Weights of a small contrastive image-text model.
Model: 40-pixel images, encoder norm layernorm, encoder width 128, text encoder width 384.
Training: soap at rate 0.0016, 6500 steps, batches of 256.
Rows from block 6 of the image encoder, named by matrix and row number. Rows with one number belong to one attention dimension. Each number is 128 + 32 x the weight over the matrix's rms, rounded and kept within 0 to 255. All counts start at 0.
# v: attention value (encoder.blocks.6.attn.v.weight, 128x128), inputs 0-127
# proj: attention output (encoder.blocks.6.attn.proj.weight, 128x128, transposed), outputs 0-127
v.92 [144 101 156 121 118 133 118 124 139 125 124 134 119 105 143 132 110 174  89 132  84  88 120  89  95  89 154 145 145 139 151 129  93 158 157 121 127 121 140 140 172 140 127 152 133 135  99 189 136 123  88 136 110 168 146  95 153 140 135 142 111 157 184  62 135 135 168  84  96 170 123 141 117 102 144 120 155 112 163 106 128  83 197 147 112 114  65 154  97 124 145  87 134 165 132 148 108 138  98 104 117 125 170 173 150 112  81 134  84 129  97  95 102 175 131  66 108  91 133 166 136 111 159 126 136  97 149 131]
proj.92 [154 132 106 125 181 122  91 100 150 134  94 140 138 179 110 182 155  74  55 188 133 108 115 134  69 122 109  91 118 135 130  84 117 125 106  94 147 130  81 147 112 138 150 113 112 134  97 123 113 153 119 139  71 151 137 120 123 131 131 110 155 155 128 139 131 100  88 160 140 133 142 203 129 125 134 112 147  83 102 141  98 155  87 161 121 123 139 123 182 155 161 137 163 125  83 112 110 147 155 158 138 155 156 128 131 148 133 124 143 163 145 128 113 110  85 121 134 127 176  83  74 113 144 198  84 117 156 190]
v.93 [ 98 110 143 121 134  89 135  81 145  89  87  94 140  96  82 166 126 127 117 118  90 142 121 155 160  68 127 102 136 135 129  89 108 134 141 120 128 176 165 119 148 123 153 105 122 121 112 181 139 145 127  95 132 112 126  96 120 167  92 123 154 154 159 106 117 180 166 111 129 121 125 145 113  90 123  94  97 178 140 153  72 166 142 189  97 126 114 113  88 176 166 179 129 114 117 146 108 158  81 188 146 113  98 109 154 129  75 151 158 130 156 137 146 138 134 126  87 123 135 141  99 130 150 103 186 150  95 110]
proj.93 [153 167 110 153 124 136  98 147 149 137  86 176 158  89  98 108 100 135  89 157 135 113 169  76  93 162 120 142  92 113 106 154 111 143 130 136 119 102 111 160 139 121 111 132  58 128 118 112 176 100 113 177 152 111 132  97 158 140 143 123 103 143  97 143 143 114  83 177 117 158 140  96 118 147 174 129  99 110 103 131 147  96  79 123 159 103 156 108 130  71 101 117 172 172 108 133 150 139 106 137 187 161 137 104 119  55 111 114 112 127 155 109 126 141  98  96 140 116 136 139 151 112 152 119  74  49 130 167]
v.94 [123 153  48 140 111 149 110 140 152 128 122 171 127  76 125 122  81 129 172 107 151 159 150 133 114 138 188  72 154 104  76 162 140 158 145 189 119 121 128 122 107 106 132 172 126 130 132 133 141 153 141 149 144  78 130 156  91 163 197 139 169 158 132  72 124 130 107 104 182 150 143  76 126 118 120 113  63 169 155 109 223 151 110 156 133 110 185 160 147 148 117 138  90 170 176 143 131  97 115 170  99 150 104 122  80 142 137 115  87 163 112 131 139 186 164 145 114 142 123 125 103 133  96 153 122  51 134  92]
proj.94 [150 126 157 100 106 101 148 179 114 155 122 117 189 113 110 127 143 132 110 222 108 136 127 166 177 137 103 168 173 195 149 104 180 103  90 135 121 143 111 152 128  80 108 152 108 161 117 142  85 123 128 128 157 141 114  84 131  90 142 113 112 102 122 159 112 141 173 147  54 127 103 155 108 144 128 110 184 118 137 109  88  94 139 140  93 190  99  45  99 140 174 146 149 133 106 147  95 105 132 147 121 130 116 117 159 112 161 134 200 126 121 112 167 147  45  93 103 196  94 168 150 112 115  81 164 212 169 136]
v.95 [176 150  85 191 104 156 110  99 153 151 170 117 187 127 110  75 195  83 170  95  98 131  96 181  85 144 157 155  90 117  80  73 105 106 142 118  85 139 153 135 131 200 144  91 119 142 190  94  94 126 100 158 145  81  88 148  87 121 137 136 116 136 111 175 173 104 155 152  85 131 104 119  71 124 132 137 119 135 140 180 163 179 104 125 105 110  94 185 115 130 100 164 106 112 162 141 142 113 122 184 182 151 183 157 128 162 105 120 130 114 118  86 160 100 106 123 141 125 172  98 120 191 129 113 163 186  99 129]
proj.95 [106 135 137 167 155 167 185 125 122  97  71 145 129 136 186 110  94 164 171 110 173 172 189 148 168  89  62  69 148 131 177 183 102 114 135 152 133 157 142 130 141 143  78 188 144 167 119 158 126 132 179  66 111 177 180 143 129 154 141 159  86  84 119 105  92 134 138 122 180  71 150 136 190 115 141 124  96 147 168 116 131 157 149  92 160  91 146 115 155  99  89  80 118 156 132  96  99 238 120  94  57 117  36 129 109  95 143 162 153 138 138 136 179 176 183 138 132 102 111 143 140 167 160  72  97 148 136 160]
v.96 [119  96 149 143 154 113 111 138 136 166  94 121 111 178 187 161 113 144 138 179 157  55 171 146 166 104 151 138 155 122 198 131 127  50  99 129 136 148 123 154 129 189 112 110 190 171  76  81 138 147 140 148 102 108  95 161 126 132 114 111 128 204  99 161 111  69 122  69 161 134 118 155 114 155 159 161 165 122 116 107 100 116 195  75  92 107 104 109 178  69 143 150 172 125 132 130 145 154  84 135  93 204  97  40 133 104 161 165 106  73 128  98 102  87 156  91 130 117 155 160 141 109 162 121 185 115 140 135]
proj.96 [125 101  99 170  91 130 176  80  96  52 105  93 109 107  83  82 118 173 148 123 124 154  99 155 166 115 165 148 169 126 117 131 107 130 153 103 123  92 143 104 124 149 131 169 145 126 152 160  77  79 104 105 143 188 123  87 147 103 118 144  82 114 101 103 154 125 207  89 205 148 136 128 146 108 126 104 100 165 137  85  99 152  47 122 111 154 120  80 202 109 108 110 120 151  66 109 116 164 186  82  80  90 176 153 119 128 136 181 165  90 186 158 113 103 172 103 122 147 140 134  97 146 144 155 152 121 153 145]
v.97 [117 112 107 143 195 129 114  98 126  83 131 180 187 100 127 114 135  97 110  89 140 127  94 123 118 127  93 118 136 145 106 169 158 155 130 101 143 141  64 169 101  90 151 190  38 171 145 132 153 106 150 144 148  99 136 137 156 139 142 143  91 124  99 139 137 161 145  93 167 125 182 141 147 118  98 147 134 168 202 123 170  81 124 120 147 128 166 154 124 132  94 141 131  95 134 124 115 112 177  90 150 133 126 180 133 125 115 118 115 162 175  78 156 150  97 120 136 138  80  84 144 131  95  91 112 182 127 152]
proj.97 [135 157 130 119 122 157 134 148 168 198 120 121 129  93 117 159  96 142 120 184 118  92 128 109 130 172 175 158 150  73 113 192 124 176 153 140 120 149  89 102  62 173  96 103  93  86 172 137 118 140 116  93 166 132 168  85  74 181  96 120 160  88 182 130  73 174 107 156  78 123  84 112  62 123 123 169 178 107 130 162 161 179  89 178  96 127  74 116 137 144 142 172  98 114 124 114 161 134  96 179 161 161 113 129 119  91 135 116 101 146 119 164 139 101  64 142 169 101 123 145 150 172 135 127 136 117 134 106]
v.98 [111 129 129 131 163  99 115 150 160 124 168 104 140 147  88 156 129 139 105 161 112 167 163 132 139  88 137 109 154 162 172 100 144  86  94  84  80 166 127  50 152 108 116 161 155 119 148 164 100 190 136 144 106 163 156 117 107 151 122 153 110 153 142 181 128 106 128 173 164 145 106  99 109 110 129 132 159 178 199 129  94 100 128  79 134 116 115 144 138  82 151  78 123 108 140 161 172 138 125 103 112 150 149  75 118 133 126 104 136  99 114 164 190  86 126 118 102 164 144 111  84 150 157 126 141 125 106 139]
proj.98 [113 107 140 106 107 158 156 133  90  95 128 164 142 112 125 147 107 121 156 120 155 134 160 147 144 139 129 105 190 115  59 119 140 116  85 163 134 145  86 151 128 177 159 136 162 129 137 109 149 131 178 152 188 143 161 136 154 128 120 159 125 112 112 120 130 152 119  80  98 124  91 116 170 117  66 106 128  92  95 148  94 164  98 101 127 139 180 138  84 119 166 156 114 193 110 134  96 141 154  84 167 121 106 173 139 172 125 181 119 131 105 146 135 159 157 123 138 165 100 121 135 101 147 102 177  97 159 179]
v.99 [ 87  83 157 143 111 170 105 118 116 105 137 125  70 111 129 122  98 151 164 144 162 127 106  97 146 192 138 143 135 147 163 173 149 111 143 130  89 138 101 135 125 121 128 115 153  98 130 159 103  86 163  51 131 109 129  93 184 113 114 133  89 159 153  87 104  84 161 199 103 224 143 177 126 148 155 122 142 113  68 132 100 118 159 134 149  94 116 141 160 140 147 121 172 183 136  77 119 201 158 154 161 139 121 194  83 110 169 150 118 149 120 153 109 111  83 111 136  86  95 109 157 138 149 152  85 100 135  76]
proj.99 [113 141 154 116 170 115 191 129 169 142 119 103 122  95 132 108 110 126 167 137  92 144 184 133 112 121  79 125 154 130 130 130  98 150 100 128 102 110  94 150 151 119 104 100 143 172 150  75 179 155  92 115 127 172 129 134 127  92 157 154 108 111  73 154 146 111  99 142 148 188 154 167 185  97 177  99  70 125 133 112 115 117 110  87  82 171 111 106 146 134 154  50 134 127  87  70 138  79  90 110 114 110 143  79 171  96 122 105  98 134 160 185 153 190 179 115 182 159 151 131 139  88 138 135 129 147 150 151]
v.100 [ 95 152 152 145  51 128 131 138 179 121 166  71 155 127 167 114 124 185 222 101  94  98 109 152 183 115 126 138 197 149 120  95 146  88 128 114 137 179 124 159 177  90 107  97 157 114  91 163 122 118 162 108 128 118 112  80 123 139 129  97 118 139 143 122 131 122  93 173 104 220 140 109 120 121 169 141  82  99 169 103 182 108 110 179  86 177 101 149 164  67 154  77 140 104 131  90 165 188 184 153 125 125 127 167 103 145 107 154 130 110 101 111 143 157 137 105 159 104 151 116 146 139 208 110 119  99 124 115]
proj.100 [188  46  82  94 159 163 103 130  86 126 114 138  79 107  89 208 143 159  93  68 138 175 212 113  90  70  73 140  73 146 160 184 150 155 132 141  88 133 124 145  98 103 135 149 143 109 123 109 156 113 182 125 134  78 163 177 125 152 118 126 120 144 136 131 134  63 102 119 132 118 153 181 161 157 116 102 163 131 133 120 102 167 156  11  91 113 148 139  95  94 129 151 139 140 149 165  90 135 150  55 157 110 127  98 130 107 139 115  86 124 149  76  91 135  97 150 149 194 117 132 152 141 129 164  79 176 162  81]
v.101 [113 138 197  99 117 134 100 155  85  99 124 161 119 141 108 142 104  71 120 132 138 161 143 135 111 188 107 157 149  94 145 125 132  96 140  83 112 127 101 126  91 106 164 129 105 151  99 176 118 173 176  61  85 165 117 166 103 113 106  80 148  92 132 125 116 143 129  82 113 119 107 132  87 204 112 101 157 156 106 163  75 171 124 131 147 103 116 106 171 112 157 128 106 168  79 152 119  89 112 134 121 178 104 124 113 138 116 174 124 118 126  85 113 155 184 103 183 171 142 121 107 126 132 147 127 175 119 119]
proj.101 [ 78 140 149 129 121 106 137 137 160 104 109  91 127  96 130 134 149 172 152  73  79 115  95  85 155 170 171 100 134 121  91 130 120 173 166 125 115 115 146 143 152 129 128  89  88 163 136 181  83 110 125 137 146 104 145 122 129 145  98 180 149 129 170 147 102 179 121 120 123 139 108 136 160  74 120 134  71 146 158  97 191 114 149 200 138 109 140 113 128 105  99 187 199 176 147  97 131 165  90 117 116 154 152 105 124 111  87  82 128 143 176 119 116 161 105  94 116  91 126 127 143  91 115 101 116  93  74 196]
v.102 [156  69 115 125 174  67 112  46 125 118 141 144  70 137 176 157 106  55  93 121 159 127 119 117 109 140 153 111 134  76 150 130 166 120 157 149 204 148 119 154  98 110 143  69 113 116  80 170  85 179 162 151  79 136 169 128  73 125 152  96 161  79 157 112 107 144 161 149 162 146 178  46 135 161 100 117  83 111 178 158 134  86  76 149 134 143 129  81 137 154 136 169 125  99 144 154 126 121  57 120 152 168 143 130 108 163 109 108 121  79 212 109 101 105 150 151 116 134 152 138 116 137 120 114 106 154 137  92]
proj.102 [129 152 124 101  56 183 171 156 118 131 103  77 200 155 173  82  94 140 117 129  84 109 102 114 157 125 136 159 110 131 105 110 103 127  99 143 120 117 124  77 119 141 128  88  88 107 175 128 105 122 119 165 117 157  88 120 160 117 162 116 186 144 130 137 127 140 145 144 103  84  55 135 144  27 180 160 179 134  99 108  72 161 137 167 164  88 113  97  99  63 103  83 111 122 167 182 130 178 162 158  72 106  95 144 182 109  79 124 144 153  85 166 112 117 140 153 124 139 127 122 207  98 159 156 128 178 155 176]
v.103 [147 104 159  75 105 133 117 183 144  94 132 106 119  64 125  98 104  90 154 125 125 187 138  99  87 126  81 107  99 167 141 114 121 114  85 128 116 144 188 117 132 122 143 164 173 145 142  95 127 191  86 140 133  85 152 105 129 124  92 129 112 112 132 217 126  93 108 100  95  82  87 120  87 135 119 207 143  88 138 134 147 229 120 107 147 160 189 163  92 130 163 188 120 134  98  80 154 154  92 125 174 106 117  88 142 112 152  97 174 153  82 118  91 104 159 165 106  85 130  93 148 190 148 153 173 135 160 159]
proj.103 [119 146 134 125 143 174 143 168 113  80 144 136 174 160 121 120 170 147  84 170  84 148  95 161 175 157 161 140 166 168 113 126 156 127 122 116 120 133  82  95 177 109  53 129 138 104  87 109 111  96 147 127 140 146 158 136 119 164 163  80 118 111  45 116 151  94  43 117 126 169  81 170 110 143  81  70  99 141 163 191 146  59 125 130 171 147 140 121 120 135 119 118 132 100 138 139  92 110 152 181 117 126  87 107 137 190  52 151 149 149 154 100 165 147 102 136 108 149 153 153  67 141 106  78 118  52  85  66]
v.104 [207 166 104 106 181  88  92 130 176 141 206 115 110 138 130 135 141 107 120 212 126 206 175 141 124 178 126 115 135 126 113 137 176 113 118 123 140 119 159 112 152 106  63 160 107 135 113  89 145 198 142 134 100 161 142 148 145 166 159 153 163 152 188  90 142 164  96 162 141  82 160   6 150 122 169 107 123 145 127 122 129 126 132 142 120 145 115 120 108 141 174 160 183 136 167 144 102  94 105  95  82 129 181 118 120 160 127 185 176 135 162 137 146 136 198 106 149 150 143 150 127 121 157 106 112 119 159 107]
proj.104 [ 56 156 138 176  87 165 122 101 122 140  90 180 139 152 127 158 103 148 158  71 157 129 113 168 152  65 159 141 177  75 131 158 115 177 129 166 172 128 121  96 157 103 211  78 141 104 104 164 124 162 158 178 141 186  82 130 170 116 156 117 108 160 145 159  91 146 179 111 122 203 133 132 151  69  98 115 106 116  95 124  87 133 152  83 124  85 111  84 106  95 143 147  98 119 119 147 165  90 101 141 135 143  41 123  98 135 159 121  99 146  87 136 201 140 151 130 124 135 133 151 213 122  57 175 119 121 118 231]